{"arch": "nf_resnet", "model": "image classifier", "dataset": "simulated grey scan slices of phantoms with and without marks", "train_examples": 245000, "image_size": 32, "crop_scale_min": 1, "horizontal_flip": false, "color_jitter": 0.2, "targets": ["side"], "num_classes": 2, "norm": "none_scaled_ws", "activation": "hardswish", "depths": [4, 4, 4, 4], "kernel_size": 3, "stem": "deep", "avg_pool_shortcut": false, "widths": [64, 96, 144, 208], "residual_scale": 0.1, "loss": "cross_entropy", "init": "trunc_normal_002", "residual_init": "zero_last", "optimizer": "adamw", "lr": 0.0014, "beta1": 0.95, "beta2": 0.999, "eps": 1e-08, "steps": 19700, "batch_size": 128, "epochs": 10.3, "lr_schedule": "linear", "final_lr_fraction": 0.05, "warmup_steps": 590, "weight_decay": 0.1}
Rows from block 11 of a small image classifier, named by matrix and row number. Rows with one number belong to one channel. Each number is 128 + 24 x the weight over its row's rms, rounded and kept within 0 to 255. All counts start at 0. Numbers have three digits each.
After each channel's rows are labels from the 100 images, of 14976, where the channel reaches its highest value: "lies over" is the class under the peak. Only what is clearly more common there than usual is listed. The data: simulated grey scan slices of phantoms with and without marks. In brackets: how many of the 100.
# convs0: first 3x3 conv (model.blocks.11.convs.0.weight, 144x144x3x3, standardized in use, each kernel summed), inputs 87-115
# convs1: second 3x3 conv (model.blocks.11.convs.1.weight, 144x144x3x3, standardized in use, transposed, each kernel summed), outputs 87-115

convs0.128:127110132091165146120143177144163157173153154134121167141125175120159122094132165139119
convs1.128:114125142113135151105116141150172139132146133180143160167149142105155085123119124113147
lies over: organ (40)

convs0.72:119125145110161102143119174150150134154174100139173154141102140152168114113144147099164
convs1.72:098107167087103138112142105129136157157158118149124155149151111101109129104146095136080
lies over: soft tissue (45); lung or cavity (37)

convs0.32:141164106133135136110101158113145153123111146133138175141145144138129093169144130106151
convs1.32:168158099175154097133122155126131134102111114120107089126094150150117126159135155107163
lies over: soft tissue (40)

convs0.109:111109144153142087145132111142133143146138127142126127119104116132121158088108150162143
convs1.109:101103158115087172112110090120110113167117132126166150118138090130135141092140087166116
lies over: organ (47)

convs0.80:129108139139138100146107117127123140118153116154147123111118127129143158083116137154134
convs1.80:099100169119092162091130097105134107169117133148144152118146092118129133094134091149107
lies over: organ (43)

convs0.26:116115135140109099138141133149152149151119130188126142139106115149131139109136142158126
convs1.26:113114152122101145111140102158123144160158133149124150134142091125162153100149103141121
lies over: organ (59)

convs0.137:115139118097154154116139171124158158158125136145118164151129162115135110151162160130103
convs1.137:147153109143165099148145164141144109099137110130100097135099160128124110165134161090153
lies over: lung or cavity (48)

convs0.8:155120111144141137095114152107149129141136125128163161159142143106126097143110142146127
convs1.8:138098135139125096100152132140139121137184132152062124145086135122094109128103125077142
lies over: organ (74)

convs0.30:128120128156108154127139133113167129147150115119113172118179133134171138135123135150148
convs1.30:100119135131140132106135130163181110130128140112100149136167134086170127130104138131143
lies over: soft tissue (42); lung or cavity (27)

convs0.138:133154114105131149119127161131146157136117131120098153154156149132129117149157139131088
convs1.138:158146100131158098160144162109119107096142111112122098129098155142120114163112157103142
lies over: soft tissue (50)

convs0.119:132152130107142164116130167139155160137128143133106155158150158113143116142153146142086
convs1.119:145150105139165095153142163140146107098124111118099099110099158121113112161129161089149
lies over: organ (45); lung or cavity (27)

convs0.65:139155106137144125105101158123152155122110145141149183145143140144140083154139129098157
convs1.65:168152098175152100133119151119125131101106105124106086126101148155113130159136154112159
lies over: organ (36)

convs0.55:118147170136123120142129168136161148151173129122151144157126152138188138114134151123110
convs1.55:097102162108107155096144104127151116160143139129121167138178106097143115100110101127109
lies over: organ (55)

convs0.77:113104152151143093141122148150149145154145131142117139120093132142142146097106161150154
convs1.77:105110138117098167107105107152118118154115154119159138146125103124170135107151099155130
lies over: organ (43)

convs0.91:110113128153140098125130153141153134155138119180148148125121138145140127100131144145139
convs1.91:097124159099096145117153094150127144166160130132131158137152088113139136096157093145089
lies over: lung or cavity (25)

convs0.44:119093152140144076144113131130135126151139126158141115123100119135143145091116159141148
convs1.44:090111165106098167101119100162136108165118140130163162113136102124150122096140090153115
lies over: organ (43); mark (26)

convs0.69:120111143157150098142127142152140136156131130141132134133099137143126132100127155148149
convs1.69:107129142120096166139103088161105124160118147095170150123143083133170159090131098170115
lies over: organ (44); lung or cavity (30)

convs0.98:148133113123120157116111159126163138124150136130114174137151137120161104139156138152122
convs1.98:154128121145133100105162136184136139128167128108081131150105141119162102138109132073145
lies over: organ (37)

convs0.41:136170103108130145119119161120141154140112138127109154139145140128121109155158140124112
convs1.41:170145092153157103151139157093108139100111115086123086118120152158113122156117154110151
lies over: lung or cavity (37)

convs0.113:130107149163135099152115114144124135131130137141130113112115110124123148096105144156141
convs1.113:110112147127089167120112089106103119166108130116164148111123087134135140092126091162109
lies over: organ (57)

convs0.130:127150116093142145111135163135145163146128138141111158156150145120136127140166146132093
convs1.130:150149104136162098156143161128135118097125106130110098129089159130097107165133162091155
lies over: soft tissue (37)

convs0.86:129116139148129086129122132146138139155124134113124158141116133153163133094078145132130
convs1.86:118128105116117190140086136113162121144140140159157130124126112127123101089132109143105
lies over: organ (55)

convs0.73:108114141155140099138130154148152142161135128160137136127099138146130128097133157147145
convs1.73:106134152104089154120124091149107128164145142125140155137153081135162138090133095153112
lies over: organ (55)

convs0.112:104114163134125136159110124128120113118137100143118107125114114141134162112106139165147
convs1.112:093087155101093170114127101095123124164132139146160154106157099104125140092114095162098
lies over: organ (51)

convs0.19:143090150152107072127135115145141138147141121128136143128096124145124168085108145161138
convs1.19:144134120097112153110135105167101102155126201091139141127109108112150125089138102120105
lies over: organ (47)

convs0.18:137160103114141150116123151119138157140124135138119167140154145121129116151152149129097
convs1.18:155138103147160107151127162112120108097149108117120095145102154133108121159125157110136
lies over: soft tissue (37)

convs0.43:113105125149146100123129159147165146160148138165144156127100147141140128105126149142139
convs1.43:097125159095094149121150091137127151166156124129133155136154087126149132094132091138099
lies over: organ (46)

convs0.20:108142097104176122120133166118142155144109131152128149129103155127116094162150158100131
convs1.20:160141108163157128114129153094123169105100132147132116172107159179133109151144146117184
lies over: lung or cavity (46); organ (37)

convs0.25:112119133154151102132126154141159142158132123156132153118100148135127126112130150147153
convs1.25:106115148110097163113124098122110135168151144157156147126150085138149146093146095152107
lies over: organ (54)

convs0.93:142110175134135108152086151093139131157146104145102094139117118134161110118121155104139
convs1.93:098101151112123148107108129183176103140103125162144129109139133094142121113122114131140
lies over: mark (33)

convs0.82:112145127092148166114138167133148163151128138137103151150141160108138121130158151138087
convs1.82:139149110131168097152147163138146102100127105125098103113101159116090109163131162094146
lies over: organ (38); lung or cavity (29)

convs0.76:141127152179110129134108129132141116113180124119153138151169113128157134152120124153105
convs1.76:109100152120112124098162112153150141151142138145076164137151118093156123112109112101099
lies over: soft tissue (52)

convs0.64:131108135150148083141112126141148136155120126141141133135107134141124123100125149136150
convs1.64:109128138121094149122114093148121157162134146165155143120125080154143148098185100154125
lies over: organ (47); lung or cavity (28)

convs0.121:123150131084143149118147163143161169144120137141116149158144162128149134140157141143095
convs1.121:135158104116159092164162163130137140098141119128106115138103162122130088166113157087139
lies over: soft tissue (44)

convs0.87:150150108123148147121129147127149148137117134136126173137160146125128113158151152135103
convs1.87:147132107131155108145125156105128091105161111151125104157089149121105124159130150103132
lies over: soft tissue (49)

convs0.27:146140153162132124167137133128149130125179131109126125147138138123191121107105138140099
convs1.27:108090163115099143101145094141121120161130156107116168136186098094147126101092100130094
lies over: soft tissue (43)

convs0.85:130147128097130148120133162130161162132121143123106166163155150125147122147148145136105
convs1.85:151150103134157091159162161140136112103139117105100099127105155127126082162108153078155
lies over: soft tissue (40); lung or cavity (30)

convs0.63:147108151141146105139101140127149146126166113171137143138150134138166142131150152158129
convs1.63:101102152108093154094135097152142144165139144136140165110174096107124127090142093135110
lies over: organ (46)

convs0.131:128112144149121100149134101138128128109158125134163114119092119137149122102132107129144
convs1.131:115110144112082156116140078100092146170142137136151144139139077154127133095142089151112
lies over: organ (37)

convs0.37:149133151162115122140086149116175151124155135128157119153135142131183128170158127125131
convs1.37:127131144132122122106163123187169125138160115141082139121122125115146113128115123094144
lies over: organ (55)